config.yaml
train_examples: 122500
crop_scale_min: 0.8
activation: "star_relu"
moe_every: 2
experts_per_token: 2
residual_init: "zero_last"
eps: 1e-08
grad_clip: 1.0
steps: 19200
batch_size: 128
epochs: 20.1
Rows from expert 5 of block 5, named by matrix and row number. Rows with one number belong to one neuron. Each number is 128 + 32 x the weight over its row's rms, rounded and kept within 0 to 255. All counts start at 0. Numbers have three digits each. After the name is the row's rms in percent of the matrix's.
# up: expert up (model.blocks.5.mlp.up, 16x64x256), inputs 128-191
# down: expert down (model.blocks.5.mlp.down, 16x256x64, transposed), outputs 128-191
up.13 100:151102143122165150100162155129147107153150135149161101151147155089121124157085138135080131092097114160138088120123093107061117079120141087102158161126069169127172153122146072121138174076158095
down.13 098:164135113165125105196127115146076128157090057124177144091149131166145172107079085103173169080192154147127102075165083096146146116133079117155126100099197097088114147101092153135122173148130154
up.14 098:101115120109161142107143187120108110190144130085072132096144132165191076117128193149146158107134153126152204101149201204151180151176122129112134093162107167116152206098159108133126114151094191
down.14 096:141121154126143158096120124090090116141123101132150098142139143124100144136122153173100123116091112133182156110069079158152120185159091125139078136144107117164099098134117123127094156133078137
up.15 094:162156146127044115084166130045095073116069148131158160068079121172091121161116114141164148098117120104140112146080115072121100127113167145094112120101135125116106123109138105110119152150120085
down.15 098:151162120168147107140140107150137203054102095108156116105051077190108111192158102054093149174142142174116180152123114189070080073112095150108065137193113137095120133130129173165169117076194144
up.16 097:128142060134202166087107200178168091140128107116147153076158123155175095120099154116112169075144106057098067080183103132141089087108096092124103117068104152120167180129137106080125150134164132
down.16 105:114151080164113159137143153105118107092143121165097106123132103136081115114074153131117099089121178118136065098100123145126120147184064056137082151155099173143114174067190089135155127187093083
up.17 094:138106040167103114144164119137149125127119148217123182190116147161097152088125138139163138131103104154123102124148103138132125079098164112137149140121115163106116117116093122145135129130161122
down.17 096:065141129139111173032136079118110083091091159145071173177166071098160137162101149098111131090143143123092114166129086110135131127137110142145117102053127122110094115118149125064131131113135126
up.18 120:123157145191118132156129105089085106093124121177063111167153110107135160092119128121053137208189141084073128184143097111079105157091139176093078137165161092116107144149130107118145138187177151
down.18 123:084137148080146116124152146121137174120152119175128150152136087066106108147144160092076106141097157141093173089150114094080140150108144101143202142165140119123057101082102155112098139116172120
up.19 106:110129136167118131094177109152163164123130159127093107088111139149154130148165084156126150082083088187133117081191112082158127073132135130144193126049111147128158103146138166132179113078151098
down.19 102:122104119121112122120127067099093069204122150196163140147123116103140106118100188119105127117151062104173089114129153134107105135137191119119101106133117164151130131134127035110130100143089226
up.20 111:119119170104110093122112070140125133159143156127097094165081147137095146122153131188122110085184149117149157125120154103092181143188154147100139059180194133114114119169158169101164113135129140
down.20 107:152075072141117095167133117120160120171139137137146149146153176144147141124116133120113129097080057102158123080135112150117116130148188113135179114165120169104167124147147103045123137094149152
up.21 108:158099142137072118175130160120075142151146157159114175130200142135121126101103101135095120132106188114135086161091045106129135151104158112161070178131139144141115143071088151163055134126123156
down.21 105:134116187200103116160153152132063116071117087136168157096202099123083164136078130118152121155146167142168102134138109116160076116141077155085118145095169138153125085119123114104140134177133084
up.22 109:147120127119155141111170095154154115174097114139143050122095108107196138139180086119158157085147102116109076122136149114176053126157117187129113133113144086161108084152123141123097162160158174
down.22 107:139114113110133117113119091126104048143100060113127182103223096144158119124076113137090115105226099149127101164163123129085155135140113135118098136096158154088137142165154122124139183112137202
up.23 075:145148139137157166127131122149157189108176101073109118148132113140032168134095093132211120180126074223127131148150123109160143133128137121119142090138118115119185027091089161164160127135121121
down.23 080:162150166118106093100121080073102059146175119155084074119064118144174143089133117108148111107078107128112124108121166104132081128089219084155188149151139139093151166139170079062105134155112115
up.24 116:112146152056122124080123105107109125153165080155073094174113093143128154066175134118171089105107065156124173138107153104122164154189105091134127113136172174094167160062114134071149142132124119
down.24 109:123130102132129166089123108134125110096167133120084066078157143113109166104141149108143108090076131139099123189131167106121092083104101083086110118089117155177109105126099101102181171106105039
up.25 092:108136149107111149160175145108112120136165163122134076120121106144081124130081141127132106158166176113080168169152098117103072182098075125141106163152144155125139169151126143168071140092123134
down.25 097:109134169109173169144127142133139095070221128107164048160173146123144104141082146134138120142152125158181136153118155073223145107131084151118091112126150151183126103107123124098146140238176145
up.26 115:107146166105134171138127150146150099085121165232136113134094113184121130137106135113124113124152148129103131153134063079105092162094145120125115150144117107105143151147133120139097146161127095
down.26 109:094141132133146144192129120145107158166084111149123159087102113124131137151138151072137116155165170124128152141161082089124115152118105120109090133145138135121059132090130145173048171133205104
up.27 072:100178141148160146128131140117088119077057179161140151099185218140135079200157160096094151100120111141098103152164032118110119136089163179088059184069116094124094120170147088145117113120086142
down.27 078:144094120142192135137147100065122141113040148085176193121085107144146151165134107115134108095117137113115121155121097183075173094100072130090054082124120118147092086111124194105101120127131145
up.28 098:112092164115146104116139100059160088139133077081123118093136167145169121135107133150176152068103106169145154104113195142162080181168138117147153132104157112162119117106177163054110153176087140
down.28 095:097099111159130073133151092125107130124073117143142154105107111144113158161130112193117132129145091171147172135110155170107127150127150121114119127131134095122115103137144098152136108088155123
up.29 070:078116190151146108132170153136057125138121116117119107179170123112167077175094122138188111145098122190146149076117148149173170109106106175123185165162154134086123122103098143069095184100084126
down.29 075:132123146159120132095178118126150137125190108063105125095143138157064132143100105181124101125156155134161100166135151120079211130069097187085069131167108116160130086153114135149172162150155087
up.30 091:101147158118137096131156174124121117131141123092153071115156149116140083157066141147196128185086185166119125086075189070143115166118111097166129142168171165089131188053133178123122161127065100
down.30 092:151170188161133134140116112110128114120119067126115088169107117180117120054132144214097104138148116164130171140167175146172128084111101138127105151168088120154152075124115132194113148169160103
up.31 097:163095134079106070090097088087143136140157098110143125193062082126090151092082153132178141108120133135123172145090194135087119143185125094105140147145132166111067170051168084071098125107087142
down.31 097:135071159132130119125083133122128111123120115125141145152117087125173190094121128133127144117072169194181127036195090117147112145107109098121141168160132162121154112112170103114128138110085072
up.32 102:133143141130130140134128084136138141091167188099119167107123127125087153095128095127153091161126089146062127165180128180057134135095171111167186135108107184136116086105112158202157141128131146
down.32 099:162132161141094085152174132128085107103139160171112111152058094140126163121116190225102159104093134122166114082119192095146125120124216127111174143128130118125136139100143060096155088138109085
up.33 097:124097186130177163091108169142138132135103121081188093097127140137184087180159079124086136108173105115122114156108163112148083126157125162082073119144126088167131135144148160118098119096110124
down.33 095:133179078044130106127087145070099081142144129132165106117170205151160111111134132074101142111140123119143112117085132102151101161109167090073103130088138171058138140133112123128134191172173184
up.34 094:149126109138082153176148077163138133135103140139141138141131152134157150178193105102130114138103052124075159152119128182127164129132166153123140129129087068108075098173105107169128091210099159
down.34 099:141165140135082106099150106126088076171076190156097126135091165131141125116161133109078125093083128066076160133145099163127108116145140126133097183119115105163137139107150144101083158153130181
up.35 112:092146088186142155140165126095085146100086160142152162110137118119080129114140113181070116125120150091076097186121152146092121134098122175148129141077075115112065167117109133163152135174147123
down.35 113:108116069099127112145127142133125192090087159191142105127108124106111138108144142101052132127149139120109165152145125139090133173168149144113120133160169120079070053101094151133176117104175131
up.36 085:148112093143147141117124179100111100100104186204135109116133133174117144122131133168163145128136147122131116118076077066152096181082132146126083140134151172132141172074151139134080168093114119
down.36 081:132118128133123134157137151129103169143053073126117148167145101126114131100130097090158128176113185172187133107196150130136104082117097106109090157151131164138064092086167129151117100134127113
up.37 104:137118158101120140148130078098154147159152109086166108112134145129072127134104150120166127112112047190152174117118172148140172157161151118144145108104112111145172072125099166133098118174115146
down.37 100:151108147165117122075124097106157068109134141186098140153088155137107141106102145141106128093108092133160149107097184095156112112110186133105132161130106113089218130129186112054121110135093137
up.38 095:112134134181170146157100120178169115143130116082097152126165118150147112075109128153123109117178145080099011106170144153116131104136130149094183149146074108136135113169140082126147140163179156
down.38 091:117124129123094152174091165133106186141076088101117140074149124111159120137169039147130166167219115119164100146109071149096133166154081139150110113141145122165095201155159170165136076096106158
up.39 098:105163167163072116088130127181134145135141176120103103085117135175175059081152125125097187114117161108146075135146132182123121097113083139118078121174123188141125206128140115134129122092152210
down.39 095:142109133119194098140168169146091118112065150147178154134186174170108104119131165081094125109094150182175100102149152183157138133102069114146065123155147173171151095131183138131178130185122152
up.40 097:133132164125132148155055166104136162088157085102116097172155091163073086121074126137176131129143112135145103122149161120129140108111076201121110118147147138150148121116123161098158108124144116
down.40 099:116107140148147134080147140114150139119218159146091101135086115117096132086080160175084127118093117131151103105104160147106183109062136114138127146169138109108125142151132083102213094109156089
up.41 102:138119127080089115115046129133124143082127072079145131181076114097074194090159163140156107145147111185136177172042194087061151124189192118110157151122131148120130121136139144067118127121126088
down.41 110:156092101153098103166116099123191168079139163149114105116063122155078162061128150149155142157043113195127174073091164165092063110121168082122140167192147167116158145116170111128155168082179088
up.42 054:077139108141134146057186139059086074136091151203099151089138172080164143151104153156149104100127184145178126096129111148136124144146174158054082128144169136135120119119139108059097102112136142
down.42 081:190115158171166112115141130117090167091079063090157179135100092140134130196123053111157164151163143150151131166129112177117145109085071145120106131118113115128109070125105170176142108076117150
up.43 115:163133065079122136157184159138103129184104078192112117101144110205201137103156130112138131090105117098136152147140094122159147121164136116090098134079120090078087118134106094122044154136132135
down.43 122:085151092113105137141125104077096082174098102184097188175182123117150140135163154038083062142111153111084146192133063149092081172173179113153111190128099165107074161094187183137058147099144154
up.44 079:120128132135134165160070209157133130097126153092109122129171146114193086094074150116155136094085136147164073162158137164120162130079142142152141149119063155137111098150153164093115111113151116
down.44 088:138106138133179109078125165168151181076094078134127177191123184130138146224133027128095095123155182137189127153154086141132137119099073155123063065136148130105101111154103173193150068110116108
up.45 074:156118109160118089140109136136114116093120115162161119188166148126146110087087162147117143163087128101127134131084132112169141159130126144166096129125114170133131122147159139093121106121146123
down.45 076:121062178147154069086167141161170179086126112081185175175138109129147157202171064144142171118141146142135123196133094135109114148087090164107087089085122117096121092160141133161080095090132087
up.46 089:138137183187102163183202161145132132095179135092126117089144078137097087136132088129123119171155147164085115184104108180136128119114081159141164147101078083129135114165107139147161122134129142
down.46 089:151161124081138122146104114132138109149201158163131057132134168096143081046135155116093100142185113140127137162155135076167196106108172148139171139193168116095109124120080105086166122191206182
up.47 105:131151176113152152151120161124098082149128108113099098185173100061180056153110114145164133168187122142154099122114156146200136164126112191141179123172193124165060139133135154082121139150130197
down.47 098:148166118132156148107168123099140125119164086122089113101125125168097104142108125206066129148138107119124147151122136128104165118115119139042100139199085120196130136155134068182121188125102174
up.48 097:178101156078140160119120127123077132168106112110156103186141123159128173171161142170132105086120154122144095125119112103153100214139147107146132140145190105153106072154114134093077168161094145
down.48 087:181125129146127091173138125137085148127139069094154163125116151140127158170140079144148172137156090125146132197059164146082112156110119172097118108100156142107123131140058129176152149095115083
up.49 094:147138074141121127150105184141135121135114148105137170129119113115134139086086131106116129160166098065111164154175114175124162092138108153113117121116146120115137128146109126172115137068152156
down.49 091:111141117114101122137130160104090110146160196179118124126103107152122127078115179101156141110087140150156107066109096129143168106226169106112139164103091121131119187093150099079076136153151175
up.50 101:105137152111154159141111165141116159161145153069108091127150123139136104121134138150190124148063111199109180125095181122131133170161111099156194132119117140117092162041130165164097126130081134
down.50 100:136121121128123090136139134126096125125163099115123099142125164130110114107112175255107107177083135155162160131123203148186096094146162135131123122204126126160155105113143145172093140129134095
up.51 102:163109161077122125108140100114147167186157143164151133139094106140059128151129170122111138052111134138211129104123085089131124103190135085123089117097134158165116162108165115122122134078082109
down.51 107:129109152211126164111129089158089134079133088143136164111145112128148117170096062137136137125163131211160129144161054127162168157104160109088145105128154123121159071099108117127136128098088100
up.52 088:088138132104047083119149161097092119114129128136124100135088128171083055153078179162140173137103186109178094050084112112153123131110086128128115126173174151097135177095184143071109128088132137
down.52 088:180116129143155167091158104139164146132052079088128212182113141142117152131107059156122134109184162142173169197131120171092174128108123141139068037088115129091120099130120132187123125140115145
up.53 111:112112134116175135152118110108119087104124138126072117188132128129139121154112118228177135134104208156154093138074158105114087165156160107149169117161125157108089095122200157099105140128097111
down.53 102:135125101140118114175111117126119161090094047155144175107143154146117130091137098175144133104146120151101133170096156170133121128162123093169132115150157174136130135097133133202104159116149107
up.54 055:113125146102066159120150111067094093154118145125114127134176177132116141165140112156105112113144133113134138127126122086088144176142154121126111084138138083167138128088118139081119175159073117
down.54 077:163099135141175109090156126135101186082062053069125161146096126134127138192144038124160126157169186155169133150138090169096171134080107142109110084095138115113129056108103150171157114098104104
up.55 107:109151195138152114114121109083146093089157086110116074136155146144117104178051151156202147138129152176111113119112197105185110124122135117141167144134125125127125111131140162076130106159099104
down.55 100:133134168141108084129161101101079070115133138170104147140090134156119145085114155210073109119148062176150145141121142169145117126062147133117187158142143138152120148116167050149132123127149186
up.56 080:136102129160091110141122139121101166162118189115185136107131199161118109131139125129131134167115109182125151155084152146127104166135137138138137155134116151171122214055133140188123112163076157
down.56 085:195157125138154111106084158140149148057099105092208138163140231155107113120107148193084156163107151151128148146205199135125086134099114175152110106145121167133150055112134150141155125136126092
up.57 111:140156127125054104154174148097120121126144196153113169152137112132084124092065135133112128142155196101116089168121039067111112141087128121146114155114163149126131166083119136152063135054139106
down.57 105:106111161189102113148130143119073145076131061126183135141192102125153148134070075124162151173124148119140126141158110114140110100203070132082069158124169146141087096109142124115094151184167119
up.58 098:143152174106134151159135160083119152175117103115125095051174138140196101191191116088144142093109124130117104164084105146153154082148126160089117156166108065095127113126089105109098199122161147
down.58 101:136155136147136071151133072111065099141062130150089174165198238142146128020114099077078116137103138131111086138156088133133115068104136143116112121123137130075110116102087115088105172129163171
up.59 104:119134172168133169145178168172074127135136178127160099099118131121162053132143095130135125135158129178105144162123136170153158142119092162133061143151129155123152181130110137146112108117097168
down.59 109:140136129098161133095116082118114138090150119114134118119148236128094100123096142130096112147173132156199097108082120095160126127099138131149137111137114133158095109128081128121193132225176158
up.60 111:136135138100188124099103154154145088169127175104154082143084151122178147163173146124039131050168146057114157099170153086097122141145165118121057117061139123147140154137144152145105111123138112
down.60 103:080112102111146153098098175082058148112046040104128190105158125129130162180110136124097127095183136098110166136126137143142120180136117149124124128104159115150131116114116136132119133080159145
up.61 100:063095132085152113125073105108078125131119093147090113173134123095198121139141088183188141114147090127171058116066153155147155135161151168124148150170182130133130142090174158064128157108151157
down.61 099:126148110101173131083134117148160096138115072110135111080105123130138161112078137152110161118077114134140165158127182145099143108090111036102100058170121131176171111149156094154182143072057131
up.62 091:134111107112134111102131205105158113108132142164155083182155132171105102085078157144155188102090173122167084086095136055167092154077086150113084134178192175117159214078169095048112114116138114
down.62 094:171091140142152117141141109122089137109052077135149165163135118198125181110099090137160168158124133175208135075171184144145148138096103138116040159098170096141123080050124103211136150150112104
up.63 115:171114187114164143098100087143153171127170127147129111105109132136068133154147112124152088118161099158121096133033139117098153174142119068162103125199075155184126166138192147116193096180061140
down.63 110:187111184185112124178116112101112127144168191099145092105131134137127129102170140162085158154052050129142168134164065141156143158136156166112189163182146157131154130148136081056148110150114112